Weights of a small multi-label audio tagger.
Model: arch transformer, activation gelu, width 192.
Data: 26041 training examples, 103.2 epochs.
Rows from block 7 of a small multi-label audio tagger, named by matrix and row number. Rows with one number belong to one neuron. Each number is 500 + 50 x the weight over its row's rms, rounded and kept within 0 to 999. All counts start at 0. Numbers have three digits each.
After each neuron's rows are labels from the 100 clips, of 14976, where the neuron reaches its highest value: "strongest on" is what is common among them. Only what is clearly more common there than usual is listed. The data: synthesised sound scenes: up to three everyday sounds over a background.
# fc1: MLP up (model.blocks.7.mlp.fc1.weight, 768x192), inputs 96-191
# fc2: MLP down (model.blocks.7.mlp.fc2.weight, 192x768, transposed), outputs 96-191

fc1.49:531473540508478426620422467445450468540492539459476505527444557470551495565593436526534370568469623486490501592503401549550457514494490518471577584597462474462459478487477457521426448507479519423561455543468556477498403528459604503474498507495491510492476573493518473527468463460505512520
fc2.49:536450491479509504533555459573489457443500485489506506515561496441528382560461600547536545468604461519431561441528464458517575431466433521474506580441468413535456488517488613564494470571480528484550536438533464492531480523599488460442470433439567492483513546483480488579581613481479440516
strongest on: muffled (low-pass); phone ringing; background: wind

fc1.335:481465478620499477626438425431504465457516484457502463426460512446579470447506509457480476491455507412471435527499628520534434475534469497428455602505503576488487515457396424496439553550518545423477487537479546493525454508475508539469563562516514463470523501492590498454505538516490533551
fc2.335:573470576520396625526439523497472468472539474488543503517467534496532551454528459458526467592512524489507500518501531540564500505597589510459442572589519453428557484497502492560441482467526571459579458477524484494431581458493475492426531551464406450540508554479526449526523431516466610584
strongest on: creak; first sound: creak; doorbell

fc1.509:427560489468539542397544456453500477414484526461455558531428564508558539544536543481384440462474591510521465557556469500520466541487547501446514505506585515515516483515475505370437500467481506585443521433505543445490537519437608523549413477453413516493490489547455528529459535484519495535
fc2.509:507496474435480529369484508574510453581568424476484449445494490486485402553495528498522519399484514525441465496534504450604587470517452497488535514468528416536512438538569513549426436434482469539620462540527386513558434481567456513515392552513434476432490492619493451502506451463528484526
strongest on: footsteps; first sound: footsteps; helicopter; glass breaking

fc1.274:553554527519475448542546464535392385550531505482439535527432497522508562512508547538496441582432514499473601556527452528435504449486476474591537494591513524482418569525551435482486492540526538529458459451432582447500460502394444534516463491445480490455411505432559574553485477512424487494
fc2.274:459565442512482467444527538523535500526512471492520476421475404558456524479544548397510559490428524480532478519515485553459558443540521504394482518479552510520440382487497523491446495469433500539422506457498486586522531550556534468594462526477421510474584520590473534395459555669504443501
strongest on: snoring; water drop

fc1.540:517455579464389589507532574520531457542494520538435424511414573491488457600531573613558526469484591446465522525581499495521476515441499537437590558557526467461451576552478488516452431434424499485507520474456575376529428546438518503551510507577472498444508535446505455435532368437465500531
fc2.540:561362529410498484516554518582511520515501455459517560529525598533505430537430497535541440515541540573467514492460515453492505492422542431499490473493487493424484546453525513514527430513498552571657474510438514553477519425528500600501466522501522459444522569427554498418561458476507435448
strongest on: vacuum cleaner; electric buzz

fc1.714:538553570412549477618495542501517428466502528549496458485442481485496422486523526524497443569418499560519538532521442541499523509379488568541505620509562512507529454450445491412465450471502502546544484593461464456521617514474483527437498393698496443529476473506473456481392472510495574532
fc2.714:426561458469411530555497494480479500505505457554493404470573466524523492525475463436483461523556403454461553462501524411529641548546534547558459527486380527502510438436485577481448447517432541414557436522530384578488405583570491505500429522556434515560590501471469460468536492492511487492
strongest on: muffled (low-pass); zipper; crying baby

fc1.404:439572548547426496452493448495394460581537365443571512508479515524576528484556491469632498558545513443482527528556508619508505498530463491483455536456512507505469412439498460466520592521570486477490535533499460603490585439478491429518508380478505447613393548526508491559540454498530508503
fc2.404:488616550474575527423546490558450462389531496488568536484527461434457486457542451493565471511510419635519516459451519537533539471498443599555490532537562461548476392526533502413491527388506481445504471471575484444402499442399448496453503517550380531434518480447590489396541456536535554510
strongest on: reverberation; fly buzzing; muffled (low-pass)

fc1.439:449521508408473505483534541561441426513454427349572490570427461573483519572527579414455530520439461514524510562590621594585519487522520517492485530508593507523541504533430461419338538552472487513395513516480535521542555460511519515412539432503517497524478525530440522536431460506493530541
fc2.439:534456488453460571482550456556452469500536422489523575414547522542539421540446393447400549470477455509533531490413467540461651590487546480488509528492533456495441481489480507491496508430465559576497472499505573497459517524548491539450505545518462530578485498569583492542494483531530542483
strongest on: thin (high-pass); wind; muffled (low-pass)

fc1.728:504521544474556451544575496484394423577495477505555499547422511500576624548453472474545466491470503476460423505534629549544472477565490506428486442435525531478524538527483472443472555535472486486494492511400549536627507500458493495608452526491493544503343436450561546543439459581547455496
fc2.728:502505542571513552436402500497471440425514470434470467479559500482477505390535477387414558478553499470514592440441519432567464519496403480568436511456465588511588541510451486482466511472562474515529537483554527387490505535531520547501372552531463494518523454603467427524520452501498566530
strongest on: snoring; rain; fire crackling

fc1.341:502461489555488477542480421505514464565461513407497516573376494541465528566533459499417514425549493509504499498496574521568523461549621451426524496475544556399544490535505507396476438508463543503543446623451509539473524450561567497484520414470550458408471462541478509450513490504460485538
fc2.341:495504598507469461556494492531487455543515444518461522473470512514519575384540539556566487492425467491517515551532561543531387452566473422510499495493429432413450523539513450424619463520508567511496485527485617471479469491432523523584423415425478488618474405516515560495496413502462606526
strongest on: ball bouncing; fly buzzing

fc1.87:472576441477580466443421500512516442459524452462468498468454493496531450574587426506465514509435515515493471525545516506495500546460548598512536486507504483505503558580424511515509567462506491594519513533423513594542459484355501531423493403576573540578427550582459491531381486464533538510
fc2.87:539412486486496577554490520554445357469504499467469453500620563492496486534480584414452467475502487424541578490444480484467518521578499373498504393518501414498569491525525447479501538562508494472576403442517453485477523493547512415538446544504494546486487533541548515536514603562487504565
strongest on: clock ticking; frog croaking

fc1.615:436563554617422490466468499469508492601544397472537513492472535462510500444587565504526508470483608425395531501547490508562437541469441523518487510490428573387519564493465473423479498519557430454557592535463519528556577415515503498565402490462568442494451503550542443490459451427536508522
fc2.615:469542498483548542529593479580537410519558489562525534396513485479535494541476594462495459441486511546541423485517531368511522516528459569530511431383623529488465434543579461525532484463467508528464450508461450560482427487470486521554462477576450527457458536533481493444511445525495426385
strongest on: ball bouncing; first sound: ball bouncing

fc1.423:501526482497533466472519537535530473428517543422478576472476460569453524504498434499516528508509551552510502471538503459582433445384607465494471602537555581525486534562403495453431517517581536575394498452494501480476522505503504474510508477558512437409435421538408540527368468505517502492
fc2.423:527505465523487481374504416529537453507502524518513550359517488496475475529450480486504467569559517539589546406585479485443496569480536516567555399476491423549391576490536568499504450568509515579438617479562515470514518541454436457440449520496487441563524489548469581469538493578483573521
strongest on: footsteps; first sound: footsteps; applause

fc1.50:447642522542457517448494457426437601537520500489516491607476493449534669459460557477526489501472522469534527515508530536443494471440527313559494471446442425519511486538442479472469540581482491465485457454507524539493512599499439507579446494482412466621488527460379504487483554431485583472
fc2.50:531485464434509408572595632551551511536504390530449480422569491436450493492396511504508449511554462474427488452487510448495473498467552537445454501476539537572480504499563495495543536499499522500579472501513393611507445566519370574548523552459502500542512491443623555419566440475537445515
strongest on: helicopter

fc1.371:435503601608511515484483517438502400573546502443428444569469485448458585556598496541525393481473589500527529589502475636507543460541461507472546539521439543490532488489435454518440553553483392572472609504469543460535517473393547490596485496541493519552462497493447558596513447513382533520
fc2.371:461491590508500538417507460531444441408481537527504506491480488472469569527601490498440464500474549516594512528514449527579510467595593502474575447477485560491544513552439494443534489512496435538476512435526418613551495464511455487487458377494432452502445582505587533558413421508456536512
strongest on: reverberation; text has "reverberant"; muffled (low-pass); wind

fc1.555:454579493460505553446588588452510528496574548480512405445476485553439502553464571475443528394518459535514461525576541525451514432607559467391520516453620514458496543544463439470413558527484513530444458474436451499512524521502566569554561458525413536626523568574436474546379455514445461450
fc2.555:507486489477606515435521500450553529565426561500439466431536487403492500476450506518586593480479533489493394388497497507480476541482479511539535553475503465618457551587511574466545486533539436495431563459574450486565538557495538484533528527502485485490487417561501452522491605504501518579
strongest on: thin (high-pass); explosion; stream

fc1.563:496554419589462556484503468464616514497556495488494551543524470599528493506622522541497413466510612506482497484575506548445483471547494420481432560488436520531591516424482476431445562584464405489528568527468558460514487523436569438526498477505485575513463475573387550588529531484445515482
fc2.563:551410381468489459465473480632627545439519572460516558487583510549444474484491451444515486550497489515502552432509419468553452455516472460501527485429507580495507487399533575561543408464546522551593469461528458618483396605434433495465429549479519466463543466469564603536563516471540458510
strongest on: wind

fc1.699:542499673541535458531502552472469479497485458492527477444462487569467531434515457523550436476406555437460468472543531598589455475520471474389520609460560584430586540505514376374434483526465517433512411495461445441514461465519491506489466423583496474494442469588528444465458482437562515511
fc2.699:542431423465394417516463507602591523630527478433487597485591505489466604475456503440553461543460528569450452441435589518525519487572528466520421487479592469549458531395478484476494491615456439526471460540568523547576562480540498530488500550379582518519513461488448444542472559529490427530
strongest on: creak; doorbell

fc1.101:508464537527451436482567541559579534549568465477431512448487524533501605541510431492451452492547479549406473558528565525631508458432463432503485531500458566483520520534434496436460601491468438470499516547465518509471528569443539551468532476585501575467413524497475459468391471449548531482
fc2.101:537473524407530444511497528535498379484486502579491539469415527525530523503573408572482484520440558461563604412462588597481562466518499452458513528508561531442460480448493509504529498487488456549422486475513498436532578473446443539540546501528512470510389442495537563630461509430483562417
strongest on: vacuum cleaner; muffled (low-pass)

fc1.713:601567532458467538562427418441489508445526549395586500535458520530592470398523593490507548544486510489529570531478481523476500492486545427516521454386457473525542466466395459484476397599547500523514467548388537443568443492439448510508532556482544515631521529494523449478520494493417649475
fc2.713:415539490464542527493549457544583528585492483516544490510355506567522450543610465484524538539512571551419503488561537449551552458440544559498452410462497439454502473385582583571472428669515458604549467553460519573503548485518450506468474498539483392437474479523477551445477522480494538463
strongest on: muffled (low-pass); door slam

fc1.647:466511456473395526501469478476432526532517490412530504575411407433520582441518476525465516574551519420431573471549576537483387469491541474551491441456526477467609562479537486471490510598417544483434514467506523522507378557421497541517551519465484491462460571460463553476524548478591469483
fc2.647:548529491454515435466472478508640529440433502442459477460445537486486518402513513581523553395450537517486537448483498485532340485485460471553517585476456552490588464577470535523544427445500521482628458465610512451511481552485396497482583564434469420554475555503516446516523534471565524540
strongest on: wind

fc1.149:579475572489478405506571507516569499457590497458501601447439505540398488503517524532487514453345500557474485563497520566528398462458502519505553507491530464505461644498381446505520484493565579468394529450466583536429576488478574514527563445474536463466508571471528515454502484440442564522
fc2.149:370544545501496393462494495630445463447474535557502438508531436496554596441499489526530463522677528416521524497601526491537456551473545553576470461558526575435490479549486468466522506594480483493451578499430490530518485512527508457434421454506526485579430471478435564453403415401500439562
strongest on: mains hum; crickets

fc1.763:530554602509451467538475521526499476545510569457552529533483433470593542531608469459429499447443576449451549525573434613504521534440417467440548615506562490493524499450364473484404578520495564502457448579496584520502466514447538576503446572566512505566497517547433502524478543471466466489
fc2.763:588511578515515527538545424475505474531415491461526450456448531500522520496527574552469520535437515533387534437522534593480518510501520480428491450508531482597511526494505499427547471621470534497499412446555612355542587423480522469495599505499461497524387551471426512584497544537423455441
strongest on: wind

fc1.618:467454506607466466505452516423442500521505479548527553514529414494532605486438410514502465464504523435433551502574610497459495406490470504518471639509409514439516470487414441579464517550531526392472478477499584507557426525459432576454547554498511525552550505494399544534491452505501475441
fc2.618:553454551474500494447451485482484489529420533462514486446528482474570528446458495531462524383567494467454551492474519439587512525476461515534528511466506504541471467468475443545519565519442499465498432415621595491543548482587492485516595564483518496547459548555509540491411496578545463580
strongest on: wind; church bell

fc1.765:451527523490463475542451509546425528556517496471510534528484431502550553444528490483485503492533486517372571564589500607523489514406402530496476584541547469446533460428470461438423507527469495516534443510462483476515418502508467586473484571513491577567467539562414382517467488505510479512
fc2.765:524563565460483480506448444593327506490453478426523477569489458470454451494464533518530457543479514580421521485520490515457611506487498477528427486500406455492599498589522480470495505539476514499513422538507588450457467383507529440518608429525548553522524562487402523469585456470527562392
strongest on: wind

fc1.465:548444463447470484589545512555502426486588471445507572487491550568542486475607584550498463401551516529541413458500488551628503454541578505398516490477487518496573501502490539513499541495449484536513518431434556437528559520487553513522479485543467578543457508469538496573461358462478549420
fc2.465:529390591421411539504495499466438489588528480484560443353451592512524515493560515526484459445438557503489530513542476494501510482517525496402502562545549540472513527436487441532462483498556604441577397465533586412596462504521497562542521549560559507504559449546619502513487445478476483423
strongest on: footsteps; muffled (low-pass); first sound: footsteps

fc1.659:450605512443590490589552493472414549575526480486504468573503517410558467506453468519532475468513465500461456539459516539504583520504561508511547448488455559527561505520415500416517497499514471444543479567447586520498420554503434492489484595504496449492466441503514457388550434565533520517
fc2.659:481438469481429582475470461510513515527567537501436445463562495464438441476538427483427530557497465438532537404474461571477461496549465410490621507542576527441502566520618518510483446471566564470466433449505422426459471561530517460496508495522526572460436543605534484572482545577437425502
strongest on: helicopter; doorbell; thin (high-pass)

fc1.95:602553496483507522484388512500480474486417499448578442501458476529563520435439554480496592460410473394433460531548527516493487575511536483470595511550457484493484473522514513524499424535537540479441446493496510460525444503461470483442494496551497508519478653540458551489456506567503477462
fc2.95:509514515439406509525501485549630496457552492503527515555405454411470553477560539436593513481405455549454439496478489466577510436543504390496550514439541495475513419449422539494479373545514500513478401417488433605527527537390396578440459467482564443484507416503472518545552497466506472573
strongest on: stream; coin spinning

fc1.731:453623464522495539460495476519451495533438410470447492528448443520481602533529466463485531486463555464441584638560478523489484473487480475476565561474481468409572475502456549570506491500491406484443553465449556500479490499583499465538450500520462478539492589587430487508489570544379622457
fc2.731:525423517461484600568450551474469581523417469465509400473604534495493438468517512514546553470507533424479551533564466485470412470562538477459497538440424505545457443399510581597554457531507472437467568519553461498545454599510492515490493512445501512539620570520549471541568523519420509493
strongest on: stream

fc1.332:450562554598535510503520502422489477483441496511555502506397485480509549546543558471437567458479515495447419516564518533547496564475398516462432574509559504471621561476401424391346526504457482487461454492492542565608480380441441566503542476488600531447514506507504413465424431487534437581
fc2.332:562480503461527483536503574571434403582525473416431532612595533474509491482446489494561550514457402454475428508468507497532554445509474423449483556492409553589489523463524496504558545485516557642548567432447413543481501593552426538561550457388455455527426515496548610464521543614505451515
strongest on: reverberation; text has "room"; text has "reverberant"; thin (high-pass)

fc1.230:563526472534429466550586406455465517543504556444471482503362521461523529530563466449419482561412513531370502568531528534456410538467517525441535480492535460496509593567487444490455517576498526543446433558409534502488547483428533508515513492486506523424482570584457510465457442464472473527
fc2.230:451572491460505452555497523499473450512493539425544515556529468494499520446522455497438488543521502539529531533416532544462470469599486492520550497528552449481488454574545408433493459497413475444451478523504618453472426563508557537510490612444555542544548470595472502508486566535495597433
strongest on: snoring; first sound: snoring; fire crackling

fc1.684:491495539442576527498516532520493486492601435460450466554542564548553539580475429542504428495539482539421437442460527501527465506528558551449511467537439548466541563527423506493396503538481520527532529535452561467477420630519505540480444481480418456503548511434445515479495488430542411529
fc2.684:377447468451525456460451484533481467500679461568416441401532513533533520457519546510511559456639517555552486512492441562516538432459462524516461426561516509494521536548485524496485529567603462557469498400480547466497498468414497419458549531566444519505480463478572469468573509474495572466
strongest on: hammering; number of sounds: 3; first sound: hammering

fc1.711:412497530531430562485551515456481497598579449499500439510489495416486494468550474468515494395524474429535482566452574518498498530523467517459617501520453492468497577441440447418495570514535510502518522610484533485482494452418511529613552495460444422527554480525448451404515400486507482528
fc2.711:480547472510482547476488536633477473485575473382494478545558520516428496505495575511503476595470459442483460458548551468472472581468516497462479424452505533529508523413650559553501476500481585478431574471525499508444480527448571538572435431516545545494539538526516475525535471478422459489
strongest on: vacuum cleaner; thin (high-pass)

fc1.361:511485567579531519508469448474486395548527513515586492498448487496529481508497527580479618435453513338440550607553519528535505453441459509468528459544522489531541499430467493578427419483505441476497522541492531457509516474412450579550538487543480510530367500465503495483417511522562502509
fc2.361:578529532544530517438567481527528463606533500500480540476414501498607442476512526571484460478449523566470510491527488479414533503416494556420557499432491502491482478505382449570457534512438484475552555593510601506501490468418424565501525490516462473463519545484561527472541498482509566384
strongest on: reverberation; text has "room"; text has "reverberant"; engine

fc1.589:474525496477597535431584579471491471495580487530434462465399511470537496530585554560488559445558614478502526472611532590505490433465494532410554556523585479471540503447507466501505519461451415580445553490484474522491487552478599475530572496588483428459417570554529480473510452532473539497
fc2.589:544381477509452425526453578639552434575532533485443470465488525547514501518434554494552499450415573495511543499453529499556510481487558387486457432538550507425483490533456446472519497420486535574593439470481501443494484473481536502530455572551422524490511502378504533464500383495525515463
strongest on: footsteps; first sound: footsteps; chatter

fc1.590:577564508560544416480458460496435464515490442535467626538455424468579580525643584540455480422489541540499404552510428525534525457503430540561435534535533480542592530472417453378456512530597552539491435532510507472557555425459450523488458549546493466521499502423448493556456478449523490484
fc2.590:524576571499498519574562601516451529509547506440574489455477451433540432425492471536518559463498391506481509516430513465461558514418551500563456556567403477532381500458592581533531511579508527509540550459477409532527498550578453532463527483466435425538479542509560470526526495526440529526
strongest on: reverberation; text has "reverberant"; text has "room"; bird chirping

fc1.37:485540482554510553492525503450529455456490596452550494565420517477481522452494519539555523575527518494474569468518444560428430538493561504523498536490523563415568501499492513456458522556417510460450505432491497588552467509450564458457508491489399431426412508468502472430521524446550532472
fc2.37:517611568520462493486465536444510456499401517435449507568613620399393481551523457564505529421515484451496474482475438500511367582464482512594500503523476548490570557546457477487466463606506482464585480419503510418506426440528508504460467531570533599500457466475503478449461557441491509515
strongest on: clock ticking; mains hum

fc1.26:504483448491533510537472512457537535484535518540504491396443514496411588506539537508539406472485528542501571539511482469443492447524537609489493453419501576580566514426522482517509537535608502392465629535455496522489511441418455458543543547446514532497486527512474505498530450533496505513
fc2.26:633481488526441539608525560441595518560548532490469390568569473488457541485476509491518583513454539443345554510433430526593518514569508421479527507587476480497525496437505452470410549518423610440526456475483454469450556522472461448533533499494534476470568565358487512582515534465513528527
strongest on: muffled (low-pass); rain

fc1.752:555540455451519535586511520542506560498515395355487494461486508573513552520522480523416502494513521438498498463489565600498490528538458577534441545508482519571541512446528449478390505572484427568451465518450537415541544536505543484515491524527422542533517525511417537534439500425447541528
fc2.752:442514472548598436373495467518484552507552402539455531439579546580524531492489559555473566420570529555502489426485511495481579439488479413581533402507422498477476513545467520459519599489423494510495482448459498531512491506504489464505499538509459481546468499545515519467557544432492574460
strongest on: hammering; first sound: hammering

fc1.534:435587537481400508460522531509491505544480536508505579582443377388575617491489495447495497488498528506440558610554516628507527494428497470481549577499534465426567467438435452445474558540528483527492489547503452531574416541499395523469470550520464468536414513551456507536521498536514493475
fc2.534:614469519468487497536428437428503540518441537462491434511484510450547515545423523466426507469509450547431462442482551476513537583504500429502573469479454413507543541504487491498515400569503469463480421570561545353503519460444514497438554500573483578545466564539433497578545487513430523403
strongest on: wind; thin (high-pass)

fc1.229:473531429595533403549499482494580489456528506529518438505543500454598420463495510476479501492499517450367526525578430529451522545511473460478505515633569542457511516387472519487463472544488482520498386477458450533617456530521489430432493594586541517446382525586565452442485459575527556562
fc2.229:440530463481488438517578490486486530560493461531539590469502471428528421577503506412476575500505435593543444470455511622457630452579542555503463503506616536435402410469427535389495467496498481571441530513463485548539454538579445526474433491548482522541484444506488457457577517573514493447
strongest on: ball bouncing; melody; first sound: ball bouncing

fc1.624:577526423488542495578447551467535541524572471422499479604510560507616532465471511469456497492474471496471507535505488494519457555501523419486477534504489531528580534551485496429496497475510494532497472499395537405482500580521519482487501501603406574531564547556413498485484457550464511479
fc2.624:522529498431475519550563445621555465549492479559517550499461401448507435524614480537478470500447592565461579489504444505405638463490514464439542512391516428478444406451563540544525468454470506447422459512578505566518495510513499525458436551486507520460483447532589539454596528453438585402
strongest on: footsteps; first sound: footsteps; muffled (low-pass)

fc1.581:502571573527555476503425572432547405435436512518480494492483487501412571500540407554529460541477712510492499510473426493487459516459455499511545593473479484514585486530478519494438434595417436542474512458492494517508518446495619465501450431464531488469459490493478498546499564540536599543
fc2.581:549527542556447566504458494484454502534461478435440499514561484554446501572442465480545484397460499556520461554480466497543589537501557433483415617515365488521509482459536501428436521479451474506620509505495429532404451448636531457478502458519468516560633435439473545468502493588525493544
strongest on: clock ticking; fly buzzing

fc1.138:468481428454505496556502404448466475499538402441487500612462463444577513398620490513544493574519575534491513489468470636511523541410526455514540390499434458502536489413517508400475486515538432507402449546466546564557509521449529516470506528572499522509477507471457459436532543496562529549
fc2.138:419495499606561455447513411474449397432432516449465555581538546500521434505535458476475502510580451454553479522458473481490489509486489533517474543537501601479552565496402466447558584532568534591442573528472568383450461459472566429464502453572512491578401519494402499427520489441527488477
strongest on: mains hum; fire crackling

fc1.309:505482565515529566545470436401468468496487308514490504530455498515481557527492444454537507464471662510425499507497466509603440516486568525486501533502458525490598507515504420445459538481582473478561489527461524545497557444427472428566449484521461474551551541486499500485473481456541435545
fc2.309:506512541522520519585485497501562455499515586463523498531564569479463557527602424448486558474540406464540472480441504501507489485507568407520551455579550445413494510552479435457452502551558426543521517475460497539462426501506531539461519467481420520461446413502491465434415560440461504564
strongest on: fire crackling

fc1.730:473513557538575525420463465586504492464481492420484482606468514577584488490566527577504536414601555489484480465555535540497405519490499375344492510499465531436574452517459458513400460521463379523452494482494533483534468528481456504463516546483468521472507557518502397517440519450510468501
fc2.730:391433537444472606528575465518492438482528463473513447523517641522431507525503486506425568510623564519531490483466499502568527496500540522488541487538464534364523532504478487507420544438500468537578540465424586458441503486523548460531510487553445511522554512538498478430580480510431512497
strongest on: hammering; fire crackling; first sound: hammering

fc1.412:522447423524463461525560523535472532512503451496462514505452533576532605524544509507428565513478482523455528548497534561570502439481523470451554469545587553458509620527434513422451537462500469457471425501430598500611514623540499469474475501507447516457465528463553477481478441492429508497
fc2.412:451542445509528490496465491549564440460651550557444521491508490540479464514520496577534415504427477545601557473493379508515573464408486497453496457449560472492502488524513527494562576449471468526507474458544503530426503499457524422471549564562510560429545511411553482419522582560455479475
strongest on: footsteps; first sound: footsteps

fc1.420:472577471579419544517451466451450554500490508521472452461446408544561632491522538512539530562517463567428515590504517531523463506434518487488535545519496476452541521533452531409477466594525443504445447594471530568673471506459503498475551443515409447513432529496414435456464483562525493509
fc2.420:469551563517578565518471469530479512473459507501553445499429585521554465522595483627529592602493544443467507500594456441503428443458551495541487438559419577481444458451581581515501444551525552465557482565474422507495557452416443481505473420488435397449493513561552554544515518430474514521
strongest on: stream; thin (high-pass)

fc1.645:558575491528426406506558431461490431521522492543523536457404473491565482529487528482490566493414550506475495556498480538481438553392364580554512544505534445494455623440547449446481458524538466554472494541470544480509440520493548483570477533432582508556419504448604438408392489482457531467
fc2.645:584538477445498451554528458503567529553525413504525464452468502479590463468511533520521426468468501508448572446491552457426494460492450482520578476561387508495440395478566458587541470556507501545516418567507471549520528555430496439454583512457443480461513550535498562557543490511512421426
strongest on: snoring; first sound: snoring

fc1.705:458468573559434537446564503506472433511541456453456507361488470512423539524525525535507483487519523500523493490603548578596504472467543568451504515460540544523464578500462459449525548493484524585509470475481479542444512493525590532579466445517465403519409436483456591464512408509550512471
fc2.705:491477516550504496565590409471457482434581560532437416484480523492461577461535510465495483514517448440603525463473576543536461568533479464582504469608574443443529495552547463459505481531433529509495411458462434448507472557515554463538468494624488518405437494452542498545493486537371545539
strongest on: mains hum; crickets

fc1.293:530485514476473535454456479570532526496503395550510563533534531560571554516580558556456458517444495496457466489523563480558404487453492433463492451514558526506516564464536502501411464578540541472411495482474540553563507357450491525499494483486511455469532466527444502487427491393606441517
fc2.293:483494467541477438515541527514488490535461562442503470493457462494468475488490488473525601470476499467468471500465512521437593542436496565484499535569517546520485527469570515492416552440436498483527571441471406539463520526603511507509553467451614482498465473451543390399414481525550593576
strongest on: fire crackling

fc1.453:450548503551463450472523450480488513439498544518357450458425444454479505519567462497455571441490553470526472553548471569543431474444459497490517475519471532520473539514434539409481508507523519546436423484469475562502500512481524511510478494475463404493448550511498506508500453510555584535
fc2.453:485591549551528528643498457526532451588535546600484524545450437509517514483539524556540529567542558532501459464548479496446476512427616521567479574525516500542465461470549478542551485527482528479588435483477474515514477504460416514492482470531451409504521516482489376585529486487488560478
strongest on: reverberation; fire crackling; rumble

fc1.725:509487494405485505518496497481460427561541546350501431607467573495515483513546500569501406615456530551497505600529470509561476525487579547413516466447464488441506480537492445472467460522430564599544465476485513429569453504420585571492474540542529515577501510491410548465458464604433428571
fc2.725:492453453527491555469453489544624538583560503565475504561490467555484475451539478486579507584589531561479543469524532423470582548429554450516515519515472491558426477436562609540529369456505458453547549469462443489522434471517457513473514462480514422528586427471497480519569498518453487431
strongest on: mains hum

fc1.633:385550510405491446480562498522490419559515465467453544560426469430505532512568502510490445525472516498418500635546512584514531534462460483459557543541537452441541412416453488463480506564539449590414483516462595577613468564504498533482514519514529505478419463588489431509451541571497557562
fc2.633:533406504476494469550522472488505550543468446509540533514510468515503529504442576474476462438456524454491590427516556589458562486557513425563485455586541470478477478459440443435503483642483505415461491519500515401468575478503552400439497512545540550521504501564436591595456523523411519440
strongest on: wind

fc1.14:564500471586458539495439485478537497543526489497518422453470447500443446526513443479541501552448475465462503621504451544507555477487578504519529504475613552559473527525437494431489529524504623521460532582498546469538511460298533568531536459512487399519498499490427450436523504487495518533
fc2.14:385542425569599472497519509531498524533486430595502494483521600539456437521415483563487568419467481435489582425509480482408511500467473480506519485521521507530481513494506573500512482502499539470540498462619524453566537523437534476565506374581472564491388491518524520517486613474438504474
strongest on: vacuum cleaner; muffled (low-pass)

fc1.103:561413492658599497574497438531584493536520422522574523519481506590567511501480588482513548431480555339353506451510548480532487548511449456357489423469457465436487499458484493616519531500421551401436443437486488536505503519468597505493485518514480628455473565451502470515431543479520492483
fc2.103:530518464482538585503529461479493575493477633490502478523400467498473500585508549501435541498562475529571428481570565610481501459496570528424537542539556506539482441546536496502370453410413461405434498540452381532466426513486561536429573550489450579384557548455523421484449515490477503568
strongest on: hammering; first sound: hammering

fc1.517:458585576516542492469515510513522475526570553444514427534493452500472505517505462572465456565490478404430455485512478519435478533533525565513544526589519611502569516525399397452410480576459428490493470520487501412524493511420467561485558531465486399456506491497416480495496485459504473494
fc2.517:404564543540577440493529491516573463547639473521468441511527491453474428423507591540516546442551521511470488359411535542556540422470428557456591517508471480529472554509544527562478487502452516519532502448437526475407567481496534471473561470445516451491442436544494440530522487401500523404
strongest on: hammering; first sound: hammering